python train.py --encoder_arch="convformer" --fusion="cross_attention" --tokenizer="word" --fusion_encoder_head_dim=48 --fusion_encoder_qk_norm=false --beta2=0.99 --batch_size=128
Rows from block 5 of the image encoder, named by matrix and row number. Rows with one number belong to one neuron. Each number is 128 + 24 x the weight over its row's rms, rounded and kept within 0 to 255. All counts start at 0. Numbers have three digits each.
# fc1: MLP up (encoder.blocks.5.mlp.fc1.weight, 384x128), inputs 64-127
# fc2: MLP down (encoder.blocks.5.mlp.fc2.weight, 128x384, transposed), outputs 64-127
fc1.70:135093132103140123153141143170083128088122123111113156116076108115136129171133145175107156157125149135160147133117116154144103090132112155096155132145108119127135146134141091121133145118126128
fc2.70:106139104139180121099123184142134119135125109123148184135128141127147103105083155121139111120163151138125129143109084135139109138145128131113131111154134134143136149139148149081135128127108102
fc1.71:128122148109152092135165136137062112130158148132135152148107117111111092129171130196097167126115146147111172176147112141108149115176142149106126155130088139126119116141120116111136135102109121
fc2.71:131100150124115098112129103135114135145127166190115127149153115124127185088165121102069121127109150140103130150120154156100123109128128162161116172130112100119148140104101155102132152096141122
fc1.72:109126147144130121178158141122097084122124150112110144140124088118143136128160113150090198175136148136116140131131134121142126122173117135089106142122078117109133125147084102132132168100145131
fc2.72:116089142190152117136087130128135112124103123112141098089118122154139105171130138145111098101130132132155121106149076135112128119160091160133137141165129130081137160108158112127118151130129140
fc1.73:144108125088127160165140135168084140086164131125108121133097090130122139141126144151123152163119142116163147128123153151180096111106130140132158116120106120132114143129112103114128135118127130
fc2.73:118128090113162128106121181142123117128123113151144207134128123125152118116089140116133136142152167140137141147101119150169090117140125128126111125156118152114148136099146132058140129109124111
fc1.74:097110157130155109133137153134079130092142149149144151163102099112122103129158113149107173137116132140105143159119152139134116107180131151083106146129058102106114121134121109118134151119146159
fc2.74:139103132161094142105114108122150159115112130166119104082090097157137154164160156144120099082107144120155127143110118122113096115170098145168161149180151130110138160094162077129109157112148132
fc1.75:162167138110114164152133106131102156118164127133151148151063099109109104110157115128138129137088119141107134142137165117174101127116127096155148080124089139135123112112126083132139136121136165
fc2.75:118137132098123095151070148136136079122134129105148079169198132137130119074139122146111175156115109117134113133173176140127135156095136135085100123090107104125110139137101178135130117142145144
fc1.76:162098153112161173174130125169078131106124129131119128125067131134105112155153122129110115144099104118151134114123125125160115099097139130116140138121077097123105104169127071135125119114118156
fc2.76:122114106103114117104137102145157142138116105101143094133201161152124151108117141154113161151126115104157102114127150137099128158094156157119088135120147115151114117160128175124102102137119125
fc1.77:101140142137155118170138177133082114079126139131127134162115117133152101126138107148131175174127111114109126135128135126141160144134122092086114125086079083123128130147077137144111157146139160
fc2.77:111093134162102129078169172140104097105111121117134146099097108154127126150162152182092150079132152126145128147109135132130123122205094155116127150187114132115122164089152112116125139110134132
fc1.78:151080143112093165100159135184111149074129137174135157129104114135110121169140150180094142108118126118142125170098169131133120143143115147140129155180116086137111141109153085119103116118122150
fc2.78:111152114170147078152082131084158127155097128126114126094128112136167143126153131094141092128124154157122143129147093118091142099140112113127161114127148127084167149112138143124139176109146104
fc1.79:133166097147147148154085097129115167114133152154156141110100102118082139104124145152163095124127151108138126117122148140100130170075198128115143131151110144087123136178167084116130112153125144
fc2.79:125114090118176116112137147142139143121094113088145109100132080098111118150115149095088115102114132121150111105116091110135152155152116120103148122123101131164119072072138142123135133111110147
fc1.80:129114140114150128167159152158064127087146132113118148150088088116109098131137144181110179166115130123147148139107149137142109112154117136113136127124085109132110115129116120116134155113119157
fc2.80:099128094162174149106122164134120148079083081122133137114118119172138135143122157156138146102157130100171119100088100117121110145160085116128103120138148091144128170118112113126096143148139150
fc1.81:134150126092115149172157094141091133128143143108099126153084107111129103133128115131138143154095116147123164116155123101139134147110142120130129101120125124126109095160086092153137125111118137
fc2.81:124171108107146091150080114137126134134097131102115101129162131122133156117115138122141154128126126139161139103169148115122154146110119111095138089058133137140115123112094154171136111133099116
fc1.82:112101151107146096117160089151089106129138155142140146144078096112112102119181114157079161099101133181104155149135114129113147090179117143118121163175087133127120118118142093126163133099116136
fc2.82:120117125115096094141137108124148138175125159162087114129156138119127204121140130080106097135109168157112152163124160173110107091120141156158150143120141124110134091130119169102163142091119083
fc1.83:084123110160127116139125131130113127093114129119093129110122101134146142149130137170137174149146136135141127145128163136136144114170082110084142115118110101130145136125105110111129191122132137
fc2.83:149129130132138120166075093158119121129109131117157089108109149149104129151121143123140111100135109121158115077169103135145128129122124122100139107088117132108093156141103122148127122155115141
fc1.84:096113158188163128139108143174122139123124141088096130156135145117163119193126152148123145151112147116132133136092136132120158142127134130110152150113091103151099111171154122075117154132129162
fc2.84:102100108115114121123098127162151090146087107122131087107154129163125147121138139134080132119114158129134122120200153137142087129116109150074096152104119105111129138161106142143108125127129119
fc1.85:149133148112108115127180141133093120105159151143109158136092096106110118130153156156114146141117148171123161169135159146164090114163118135148155130142084147146132111110135112126170120114113145
fc2.85:109107140171135105132092138111102094084112135131110109127119074161164137120168119176097172139125140126122133117116097107122123125159104142128100152131113084107158185100104118147099172110182141
fc1.86:116112127120159123140148160164085119066136127126134141140104076134116100133139128186123177145124149133126126135112167146159113130140116122125142135130090110133121140112125122107132154129123154
fc2.86:128146093147149128159112136154116150107106082101123100111112111176143104153112163179162150130152140128177124088126114122130106142143083105131151098132145130129112181125110099131133146153128126
fc1.87:137114146139163157181126103165074144107140146147150148152101101140136124138128121125101105121151128126124140130102125172096150121128127130113122100136096077106144139157111131125099143118108146
fc2.87:073087109127101105117109145137146112134105115085143079098144093145130105142132145141074121106138129125148108128173127106077124147129108138096122145134133148145130106158168138125122135134124126
fc1.88:137104123107134112137169131129092112132137162149135140111089088109121119113175136173081165119103158162119167156122128131137121100200117121115132155158105129122112126103118108120146134102112142
fc2.88:104110138156111105128140114101143139135115156180080122130159111129136208124157108105101114125111162145088140159094157158099136092147116146166140160141134095104155110123129171098140167096152110
fc1.89:167158133119138162141155094142098134113164137155137151152085097099097110102131132121152137122094115148100152140121131106177099124119141094158149105119108137145086131083103064130155131128117163
fc2.89:106136130111137086151052174124145053119121119101149058143171135154138109103138129133122149154124108119134118121155146146127131149104124122080118109100109119116131144113116181132146121146146148
fc1.90:149108161094106156146146095193112148114135150138137150136059107109098090175153165136116128118088124129129127156127125128155123102124138122126159136187117123122103119133158048126105118128097144
fc2.90:089129087128161097101126072127152154140115103110140139103167111116138168076105120092126116114156152144129119129119129147086133122103121114102131122104138144159166129121112154107130149122109120
fc1.91:144113130086111167135092141151114099097160128141106108131115078100139142116134139158083163146111137146134158121128168136160098094109128142115146139162105150145123129101154100105169124110128134
fc2.91:115137087119114110089146148117139131139111122151121191137166109113145176094114150116119135134140176141129139161093150130124103123133126115164130125138122139099153142107110156092154141113127100
fc1.92:151147138114144156153137119135098137118161137160138135154069112116109124104139114131145121138117131147114124143120174113180095144107139115160163104127080138152130121097103064131133131144138163
fc2.92:135135136094113091160079153133133070134126130110143083174180136153125110087150136154108168150117107126127114131174173146127131156099134136101107127099110111116104141132090172134134118142149140
fc1.93:099104153136132130130152104155057111099142142129124157156093104116124109140163103161093168132118128130101135135108123123120126123170117140092116147152071101109136138140132092120120154098126159
fc2.93:128119132186112152105107123105139142119104125149137123072088101153139162169151141146138101083118141128152130140105114120119107107185101125139164134178141123099145147098152109131111170125148131
fc1.94:119101169115130147146136188145125120101138149132099166148097123141123142164164138151096156153097156131140140162143161121156110117185130158098133137126078100129131102140126111123141129107111133
fc2.94:099084148148141124095126135124148123140116151164120135112114119097127150149148112098085087071099145171098141136085113149096129082151125166131150171163137128159155128092146139090147142092131114
fc1.95:106143139143160109165134145134075108089114149121135132159122115131127111122152105143111205166131116114120114129153120121120162146151120127073101134102090094118125113156089132139111159139135164
fc2.95:090095124158097121111145171116132106094111117118123135096130090146157129143141134169107151116140169127148133146084138135104116115180094142114132149159115125114165150122145133100135153111151127
fc1.96:136138152114139120140153077130130123164123126156093164141126149133152180124093150127141147171122131153102095128186167136112123160120118164135097137159132132110140176141127136115114096166129144
fc2.96:164133133177121138096108092135109170116130109140136064127130118141082134141107131158131111132129125134141133140070145089144124129170105119198160139134115121159125123058134106136128132126132146
fc1.97:119103147107127155125130154144114118113132153137108162127105102128121144148164147164088141116102156142117156176113183132169096105153128139105143155162082117140140107116145093122143141100131128
fc2.97:085097141173140135111130127091150149122104146160091136105145107124155176143159108106105105102112162140102146142079135139112140088154117152126125170146130095133177117106144148095129158087152116
fc1.98:099091151122153107152184133169035126119112160096142145135098121092095109141147121172099162129114127146123139132134106120108151125190149146089110148148104114119097156147129105135129143128101136
fc2.98:113099141108127102109127124139135131155121160172128155134131139126131167114142119091086115103116149148106132162111150192093133106122142173139129158133126099130143124120132156080139147098145110
fc1.99:117130127127143123153135150153074136071133114144123135145115093131130121126126138198118179159130135131142122155123170158159117123167093118107138124112073116134118123113098128111138167109127140
fc2.99:131129118179128120107089116147115146120105100098134102092089086154119111160118168181140126112146143145181129126129118124130100121146071126135164115160144138125123193097138095133131163127127129
fc1.100:149135142102137179158140126156093133116157145152131115159045110114121110120146117135116137144097105123137124123122157138176100132105137125141136130133087107139110116134116070138115133136122164
fc2.100:102123133120149100114121110127129085131112129107135099156190147118138134083131123139113194155114117119115117118154145130110160152113154156103064137104134100117123112142105179135107114135121130
fc1.101:111124125133098171123100146113127136113133136145103127109133079158156155168153117145109165148107164133109167153123192118160085124094128129106151148132120119136153114131118129128134157092169110
fc2.101:127097111138134163087133191138180150113115104132132108091141147147139103163117163128119085065130130107149122118087127124148118126142114151133142142166149132177138131104174111103115101125140122
fc1.102:119104168127168106174153094164078087095125155110122172117079097090126126145154116136070158154096145134122161126132121130128125099115126151099103160123069086110133130148078102098139140102149157
fc2.102:081101101119115130138083186130148159143084125110138088085171100172144141159143129125085136114105131119141124131151115138141128133105107143089114135103100144086132122128129176136120150122166129
fc1.103:123114146124155112135169138133067112125129149121141172144082131109091103150158136172089175132118156154122154172138106124129160107180135140087117144123100119112122110150120119121140134115109142
fc2.103:131101151140123114100142094125128131156137170190118122151153127107115175102159102087079102113100138140078136156113143153098137106134136161176117169141119109132131114111123159105127145097123122
fc1.104:156149142106131127141144111139087128110170134158132143162093071109126118102140123141121146151099128167114134146137156110189100141109139098140146111120084136138112118108112080131145130130117169
fc2.104:134131131094120091161074166134137066131135131109130080151178132151131114086149132150101163139112114135127128124162178144142109154111128136106112122105119120124109149124095159135141123140155137
fc1.105:139126159125145102134174135131075095130126160129132148126092100100101108135164149169091178129105166142120158163151115123108148111199130152102136160138101146111110126132123105139155129106102127
fc2.105:109101157149132098122131112115111115133123168179121126148145113133126175103171101103084126127109139136083124160117145161098145105151123155159110171141110077102141129126125150106116165104155135
fc1.106:097094152138119111150144173143098132106113155102123160145104138159128110177148147138100150148124139111122127162126119152132158127158125150106117165132108079107098084171119137121120119111105128
fc2.106:118092161106144121117100084162119157147150163156143144158113159103109136117144101089083112156112143134097125168140139171108130104094148174121123170120108115124140122129130145085136122090129122
fc1.107:093118133136108106151135125107116133115094107106110131117129071148129147133117143148137177159156157134143137147107160140138127099183103109093137137106118107124134118125087144123129187114143150
fc2.107:155132134122154125153075097160112105131131125108157089100112144127111113135123142119131106116146100122165112080168075141150135135119131134115127110106119133128105163129128108134125125151121138
fc1.108:153119143157166150173130151165083173112102127140138146143106074128147094125154127125157161165117127147144133135109122160129122109138111142134150117158111092090121120145115104126121149082092141
fc2.108:078098097105137108146139138142135084137080125096116110098163086123160126136125109136088136139114137131126135110177114125122161135120124158087104133109109150106129103155127162127122140118128117
fc1.109:117104159131139113149179161130091090127121153131118148124095096110131107142162118173097187135105144148117141139128114120118147111206122145100108142154098105103125118140132103138126155101119132
fc2.109:105103145172131104111127141111108086118122144149143160132107102127142131112168101134107134088128135140097126139122105130104128103183116147149113144178111100069151173095143112110119163112171153
fc1.110:103133152154175109169147153121065098102110129111146138164119120130154117115142106143105200162126118131115111123132117129120151137174124130075107124091085089110145118157102139131110167125148161
fc2.110:113115109169080127093155154117130100114102108119120137083119081155141166135150148171120141091132171129150133141089122114115122112194091130137138141170137139105150160115139104135132163112135121
fc1.111:087124125148169126174118144153083145080123132134137121170123104154128114108134132168123162163144127110125118154118184168136130129156099117090132130109073098138116122110098146115118153147150142
fc2.111:097108122193136141092090109138123156103095103132141097083101098159123145177142148172131133087143149133167125119106117132133106112177081131109144132158123121132139178087142099118129160129142133
fc1.112:137092145107100157150111165142121097132148126126095126109083097149146142172151143131084116179085153134137165154103148126178090097107130139113158173142107135123143108144120114130149127092122103
fc2.112:108108113167132159090146167091180160135098117137102141086145133130150149161134126097131077071117139120124152104076111106117143104146124136126129139162161131164160117103168125122121127110128102
fc1.113:108117153115140146161156143166095123103147142126118151146088088119114098160137120187103170160103143132126144141114139132140120125135122140104143136129093110125109130144116093128121157120125148
fc2.113:113111126153141135095104160139118126083111105103154124110125114163126110125134153182103149110141116113158104109130109121126108151141090138102101132161111112137110193100151119139096123137147161
fc1.114:115111142126137101140169118145077106119140155133123161144086102098108125133168132169103187125123135153120149145136131134134140107192137121113126140150079117123132114128118095134144146102103148
fc2.114:127099141169131119110094117110129128118125147164128117124132118122139165102158108104096106105111122119102121130119119136112116108150125162183109167153133096103166163090138137107098157112171143
fc1.115:116098116135132103153186153170082129100092121076117139081111117131131110166122141194101142151137148111159133121137089143116141122139114155089121127154115120100129160164128109115126122125096117
fc2.115:129132127101198109125091123170122137142151131128159160183127140109108088111089146116132109126159105142128112132151120176116148143098145134131140103116125111159112136158121148106141125136102127
fc1.116:127109144127129140177171127163071118086138149114127144144082082122106099145144128195111167151109132135123138146124142134137121127153118131106144130149083102126107139135111082132128149127133154
fc2.116:135115115142122142092103135158116122093122100122160122089114107145125100132119146180121144108139109109160102103113118114148094152119104127132111124152122138133125206095138093135098128148135166
fc1.117:123130144113151140179156131157082138084134133119122142147065084113117100142152143167107175160112125133136143145118147127156112130149117121107132117143069110123115127119112080122143143126132165
fc2.117:129111130154150118086110138151122097085097109113159135098116128165121117152115165182131140079145108103147102108132121117101149157160102131109120126173156113125116206118141122133086126147113165
fc1.118:143109133091126156129118110179096129106146131146122128140096096090118120119121146152094141159112137137154157129130152129158079107118145148129154132157118151127130149092131090107148116096130138
fc2.118:113139098130122122095133132123135134134107119155103187105149112118155165113106131118128132136129181161117163147085142130127095094131128121156126123155131166102175141102127137088171146106125089
fc1.119:161165114108137144097124034144117173114154105120128172112107152122116125104126119115136117119121131117136139076147134118094109164132131115070141109133123108098117164113120094106114187115167126
fc2.119:124150085118164128127122167147141149135123115125143173151141071135107132149118138112117141080123138148160155108146138123103150117106120121149157083112103127151097171130107131114150142125111106
fc1.120:128131136119132143159147129155080131089134135119131145154075083111126100139158146174108166164109127143125135157132143133147118126145113122115138132145076119118116131132116077128122168123124165
fc2.120:134101125168139131100126125146104131088096108132158128081097117162124126160125154171132126105139112100163102111116092117120122148159095130128117128163154106124114194109151090142080129135127164
fc1.121:127112141133145165189129135187085152104130141122113141135065112138122115184134139162099134175102136107139136134104146154154107117124131143106153132149085088139115125157130085120137142115107171
fc2.121:105097116145117153066141179122159127089109105097135131117134106167146134144138142172120157104127152125175138124098140112111111133118104136104133139158145121132154152108145131135110148099140124
fc1.122:160145138114098180148119100132119141105162147150133134149073093089103096118137121128132125114094112119123134138126165108174095143127127103163164117128101139156099105094129074148124121144126179
fc2.122:118124142094147071156083109146113086126127139124151083179162144129122133080139111141098169161114101128132104125175154158103141159090142147102090135092113099118105142164100167125124116137130148
fc1.123:107120158113145127153147119150065107103136157134125151140082098101128112133165111163102169152102133143115156139125131123119129109158133147107113131154098112101144138122143090127135165108133142
fc2.123:110105129194113141095085146114159118091084111140150112088113114186127159161153135165127132085136128101136102127099136125128143133179091127120129137174136094095145146115137120139092150142152147
fc1.124:106122160123137132154149128150067127105132146133119150151080084108119103143160118155118180148113127139114143157135152117134123122164135124097138130131070101111130127148111092135128160118135153
fc2.124:123111132172137120090090143139116137100102106142164127104103117158135126133133132148126116088137117109142095123109108120111119150155100137125122135162138110116127206096149118122093160138154169
fc1.125:130153159155141184186121127155074125168110149137115129115117106140139131160107149115135173122165140132136140136138079145119109129106107147144137128132108086136143109190133141108093084134119114
fc2.125:128103102131097117128114104157132085137092105126149093112169118160095158129145150125088117149122136113156102139185119122153124137148110127117103151110139122100097144112149124158121120142125146
fc1.126:107129134151115151134139145111108132106115121148103132118115068143128139132166127172100180140099146113114133159100162104146125120151106129092129154139126104138130134116094082140107162112144116
fc2.126:106094130169157153106109170143136117095103107140157102097119138162138102153136132142122113092134123103149111117101111133141112129183099142113121138151115107138129159108157125108098130136152157
fc1.127:136099153101133146138184123165070115119122156129117171116060110110102113160157127178123133133083143137130155136128114138149099099151126154128132150178122125110121116135151082138147132108100156
fc2.127:030105112131135101114078114133133132152108133127137124093137126110146128141123144108121121100128145150132145116119149131112136085118135148028129111128126141128171118096128150105151121123117124
fc1.128:108122148128156108161140147132055117107147152149142162150101100118114120118146133160114183173121129131112139170131143142147150111161125132102110132104063091116114114147111120120143161117122158
fc2.128:124080146159086140069128137123137108126108133147140103104106112125128166144160127136104103078088136121136129149112124127103097116178114162177131168189158138148136152101162108131115126105130149
fc1.129:102083159134159121155152171144093115109120152106122170123103132160117120177147146144099158149124129109114127172140128138148145129169131160097129159120082080134115097168111130121141123116106136
fc2.129:137089164117130137098101083157124172159134158155129122141106169101107139144138111080077081138106135135086129151131104162101125106085140178128129170123125126153136120104136137086134122090120107
fc1.130:117128149123144135164157122167070132075154139139119145157087088119130097148149129180112176147115136136128140153121158131143125120167106122106144134150083121124111130139102100134127147109123159
fc2.130:137116126171144117109112135139119141104102112129152133068079085174127117154132163182132120083127130114152103131143099121124113129164078128131138126157138112128115210094152102133100161135134169
fc1.131:138074135113111158117173102188106154081133138142115149135063105134099122158131150153111137110118115115141125155112135130157096119149107166153139137189124128127113128135147046139112112118110149
fc2.131:078130076122140125118084120123175162143108103107133116087160094103164136101109118095135125118142154152128136094100159126160135114087133110057147100110111174141170105079103166113154136140128115
fc1.132:121121144128138126160149126151087132093135139117122155149084073121114093149148132175105171148105125143116132144125137129156132121163115120109137123148077117118112135142113083132134167120127162
fc2.132:137112119144143144083114141156119095083128100118159132091110114159125116144113150177119146112152115098157092113127107122124111155156087134124113134159121120141127198109152102131082120144138179
fc1.133:090129148137102137164141146126092122112134119119087116108109162124126113172127115125159098099141153120097167161138146124149161151141123138138164132149117117126090112140131111123127126135118096
fc2.133:098107142108156121114131069146124122128088135118141141120083102145117191139183126127104141164105130145126108091171100120159138123128127130079082120149120121085094135173134108148111147136111150
fc1.134:123108152129111173131144150129111131118150135143093160119081096147127147169174154166082147163086173130131161162121151112173089109146138157118133178170099132132140121141135082117135147089130116
fc2.134:115123104168126145094165147090176173125081110159109137093177136137156173131124139106137088091131152123136138125063144124127140120161116129153122136147154112151161123115132150111114134119131116
fc1.135:099122126135096153155154152142098119075122127116141118151122091134141116132155110183126186145127121110123107107129139098131155149139103108091127122121112100135146145141106113147098155146132175
fc2.135:102102104138122131072133158153126117085137095116164116116136096118150105109109149184119167115161125109149095114111154124115125143156097135120129131153123133148132179099139107111105124134137149
fc1.136:132110171132158105164130116167083130110158183152121150119097114125117131119145098145095128123064126135130160136123089150116151121140144131120148123117070112102130151162091094109148142092135161
fc2.136:081116102127136135116081136134159123160112119113119091095160101148159128154139129134091131126108136146146134127179112131126096133111122162091088148124124130112135136099141148140111150108156116
fc1.137:113142114134109099129186166151113119117125116096121149111122087133138139158119158197129173126121141158143144155132130116111132117154096116141154113151136130140132142125111111161158155128109146
fc2.137:147131108123111164148125085151146141129100107118125090101126150154096156175098161131192115115148124106176120085134130132145132139112122109116150095099150141114086111173115108155121105159093126
fc1.138:112107148102107169137104130132131143115156121155092133123116085129152120138159139122082122165081153142125139153139173139183080127123154150110145165146104132130140137112157112094144156103144103
fc2.138:137123096147141149083182160106169151132106122144101136109165136103134168135129141093133083089119154122134150121065120128118134115141132122171140139145151135185153115122138156107128120113116102
fc1.139:115128132161123096132137139136117129115121120109131146115121110155145154142129148178136164162126159141143131159132139150134114103166080102122157122143113112135144155124110144142152169109127120
fc2.139:159135133124145125172094088160114123130111124115142093109119157146107137154114136113144118117139106118167118076166093134144134137121132123105127113087124128121093141167104119151126122152107129
fc1.140:109122151124148137170146124146085132102144148118123136145081079118135096133168115151103170158111115140115146148134133131136116121141126135108130137129086116107127115139096084124127172117142155
fc2.140:121106102184157142081152160120121122090107102128156130092136121136131125136111139157137134115138121097150112102102075112131127141188095118146114131156136121146136168093150140123088132146140163
fc1.141:100146138142101134138110098108121112109126124130095130132121083158150131122132127152149158171155161157136123162113151115144109132167104094111141118117129103114154130127085147121112185128138120
fc2.141:163132126129153127148089113151134109130126124120157091101122145134107097141127141124123091104139085121162109088164088136151133150117125136113133111115139138145090156115140111137123112162119142
fc1.142:134100123151135130152134188098118114107083096108115133070114096170146108148139128123119115143118128097100141142134080153100126138103128100143134144131107081159103103187126130110112129106133118
fc2.142:132125103145135114123089096110127122129122114145143083160148151152141144133143139124085152107114131121129124133184139108163093114172117129086078169111121131068141157119140125153118144124124115
fc1.143:152147133101124135142171118159103121132163128120118146147088087103108114112122173160129134133110137155130146165126170124175085126136117109152161100145088138142106139099115097124165123117105140
fc2.143:090115137106122120115064198131157065105125111125126098121161116167161121125152138148105151131113144127136137151121172147141085126099116146085115139139105115117157141100160155114156134112182123
fc1.144:111139153140146126168117119124144089128142113121116149175116141164122129204083162127112100141142107118120115129104112123095116125117142124134126134148105094123139129212164149082099098117144116
fc2.144:151114114110085094086101092126169084138114115145145055165184110164093121080133142115097148143124155134139118166201141131111117144096117133183109149137127148111126120148136122137137118126140132
fc1.145:118103156101125147137123165130112111103146161152111170132091095130117145141160150161088137123092155139122139177109171140167086102150136135105151144169084120147132103103148112127137129098138134
fc2.145:086104140169157115119102127095151137121099141162105123103133115124168158138155111109115105099118159142099141134079127142105137092155116153124123155144137103131195140097147142097130160098163116
fc1.146:112124107139108132134161140138099131094147134131125125169109075114131087129129150187126142112136113119121096150113171133137148137161089101119154099146113116153112124094115103120111170147144185
fc2.146:085101121149147144115060118143147125115104105100140101050130111149138130170143133169113123110137117109156110101136109122131131134148101146058118128135128123128128155100161108140098118138139139
fc1.147:166157148109099165143119100126096134100155130163138138168097096103117108094142122134125128109108116131107134141114176113186094142118130103180152118127083146151107111099109068143130129129137160
fc2.147:138132143098123077167085136139124074142124140113147085172158125142115129086153116147101163144114101133126109136175167148101136154101131135110112129100117104108102138151093170144137126139154143
fc1.148:126095137117177094145176095166039121133121154099144135115096113080104100120128139145100167138138125153138130112163091128099131128167133139114112115159118153092098147141139102104138135118106140
fc2.148:097103151102135101100128099154120125129150165158143148162125135109112142090141102099080148136117124142089122161129143169099142131101157174111103158122100103136140129135127146083133130117134132
fc1.149:147145133112122153159131104144092134116153150144138134157047102091117109125120132129132129134096125142121130149116157112181099107121139097148162098137080135138105113112115052148146146126145160
fc2.149:115129133104119093145060171128142062118128118109151068153199134149143110072143115145114166170118100113134111124161158145125124159094138139085096125102105108124119139130118181129131122147155141
fc1.150:128076138091095152121164134190124135083154142151131142146095115134100113157137153181104148124111149127141119169087165136150106134126129156141148148189114117128125135111169076118122111120117148
fc2.150:089143083164140126113070135105176185119091096130124099082169099118165156124136115117130133107144150141128142105107148123127125101121096110094143107112140141136174131088117148115143147130145113
fc1.151:086136141174099157129101213129113119145096104103097119105138128159133108175087102144128148099112133125113083096108109121124130112110130137117161139129092130143145103160160146155146126122124141
fc2.151:123102113130113099096066118148167089137081135120146062117185132159118144105169156130073126116125145127123112145196151123160107123113103138091105132120122123088121144135125153156114112134135130
fc1.152:127135127152150127154122148132096124071132127132136120152133103129150147124138116158117181165132128126131116128103141124134139146173099100079136123112073100120147137112090129140112173147146158
fc2.152:112109109150100139086124149141156101093132095090157095100102078147130078138136147177109139108149127120151102118123127123147091125169085130111137136177107154129132170098155095115121137136139171
fc1.153:097125138148145129155140141133120138104128139103095138127128079155144147145121142142121165161138183140140116153135153158141138115159083107115127145117095112119147114126135146115137183114142128
fc2.153:151137129131162117168084112154110121118118125120159087109121155134107105134110133111134098125147095118164110081164105153156129134129123119115134114094119126138096152138115125127130123166123142
fc1.154:103146139128159097134127134120103136072130138118166120154120086127112092116149125153151152121149122115109109134098165136146142130180075111111134125136096113134118122115085121113115186136143157
fc2.154:105107126162130166127069103130154147104089100104130083046133118152135145172145141148116098099136122104170118077119108120144118122134110136071138134138127123144145158110157100138110122133134134
fc1.155:130136120128116121096155158113117128096141118127116132122124077125120132126127151217148165116141135123138131149114152121114125129192093107130138112157129120139114145095139126121135151131142123
fc2.155:131132123138120157148094072141144174129085107100122104069124146160128158177128146137146111120134122114182125075136101116138112130100115125088143110112152133138121134156132105158121116139110119
fc1.156:120145113099125131167154113137097146126137107111092097161110087108137129142131124173127155162117127160115139103158150101148132145108133107109147105104115139155119120145092126158134128130125138
fc2.156:145143107087123120135130146142110144133114125100109112123140107111128143135116160155126156126138138143175138113161149114142110148108117117112145102079131152173109108102106141164139095130089114
fc1.157:119094148129131127133152143121101123110139151133117173144105115122115118145150147168104163128098140133127148170143135144131138115187129152090134159164091113140129114133140128129145127117115118
fc2.157:111092152156133127096140114106133129134129161183111141133137118109124169116158100101088103103097142143081132153089135151094133096151127165165120175157128102135147125105141144102128150092142124
fc1.158:098129103159112145138143148122120145097115111088110115090121090127157148117124146186124163115137148124149126133100160104134129131183089113056127107122135108131140133124113125125123156119157130
fc2.158:171129134137143118146077100153117123135124128112151098112099126134120098138128147127126113106121103137150125095182080116135121147118117141128137113126126138119096184120125087154128134138133139
fc1.159:119112149128152100169185134160077114140129149080109160102089105106123101154146132155102174154093145155136157130157102128103121099169118150085121127146100132091127148165137101147143141113104122
fc2.159:100112126145149068118152095149122124156112150122163140142126120114122119107145114121103120145143131160115121152151095174077162117142129145116135126115117109112143130133127176084137164114115131
fc1.160:095116177141194120182138126159088145106135145154105134122117138137152118135165109135117148185140121089136143125111147145116159114130136152081121140097083100074151130157105134106138144105145129
fc2.160:081105096129141135116095144129137148120075089108143093075142103171138139165141152133110114090116120127160104107150125127144134123139101146107118126150139135108111144123169110141110140142118130
fc1.161:120112142124144103141171143142061104129124168126123165131093118104108099153141141168100159143118159157131153155145115138108158096195131138105115153127084132110119114145118132140154128094107136
fc2.161:135107153136121113103135091121125124153138176187119127155153129109113172093156100084082103126104137141080133157114144156099136107130134158177117171134117106127133113110121157102132143098121119
fc1.162:111111161131125135154140111143096125088134147120126137140097093121128134146166113158107179158095142123124138147115146132133119099177116141086132148137082105111128095145125103133136156115144152
fc2.162:119104136182134145112079119149121143102099126121142137068109111150130137155150124154113129103134127101149125092139070111135122132160094149080096141138124113109153189097144103143087140126149150
fc1.163:125116143131144141162153131163071110079135137112119131149084090115122095146156133180107183157119129149123136149122143130148120127150119133110132121141086106119123124137105088126122151130137160
fc2.163:141106127138131134084123128159096120095121105125166126097104129150123119136119152175123133101147114112167108107118108121142099149124097133125111126152131126143109210104140091134101135141130159
fc1.164:117106147146146132144132112123092116096124148134122154135097073117139125133165098151098184148101146125108133138121149126114119116155107136089119138140098100099141124126121086119122164103146149
fc2.164:142124113185114143088097124098159156105100111149146126091129110154155151153140132136138103091147128109142114116088105103133112129179103122158142134159151113123148158072140123133103157130158144
fc1.165:147132119131120164161185134143111139108101124107107110154101107156123119161127150178140155136128135126149121118125125102125152155117099113145148109134133118147097138138109101154111124157095144
fc2.165:125125103083116134092116129162126161121103127106123098097146121113128149113143137163106161117114127122160132114145137103153108157103126141078104124106126145140089139103136110157115085132108127
fc1.166:122110155136150117144150150135089118110144139142115151123095093108112121130164125174094178132102128145134153157135117120118146102203115141110116141150099122116130113112141093132137143114117148
fc2.166:115101147181132124105101124093139126112118144169125130122134119139131172116159100108114102105094133121087126139095136144110136099162116150186124161164139087102142137113152145108113160114163143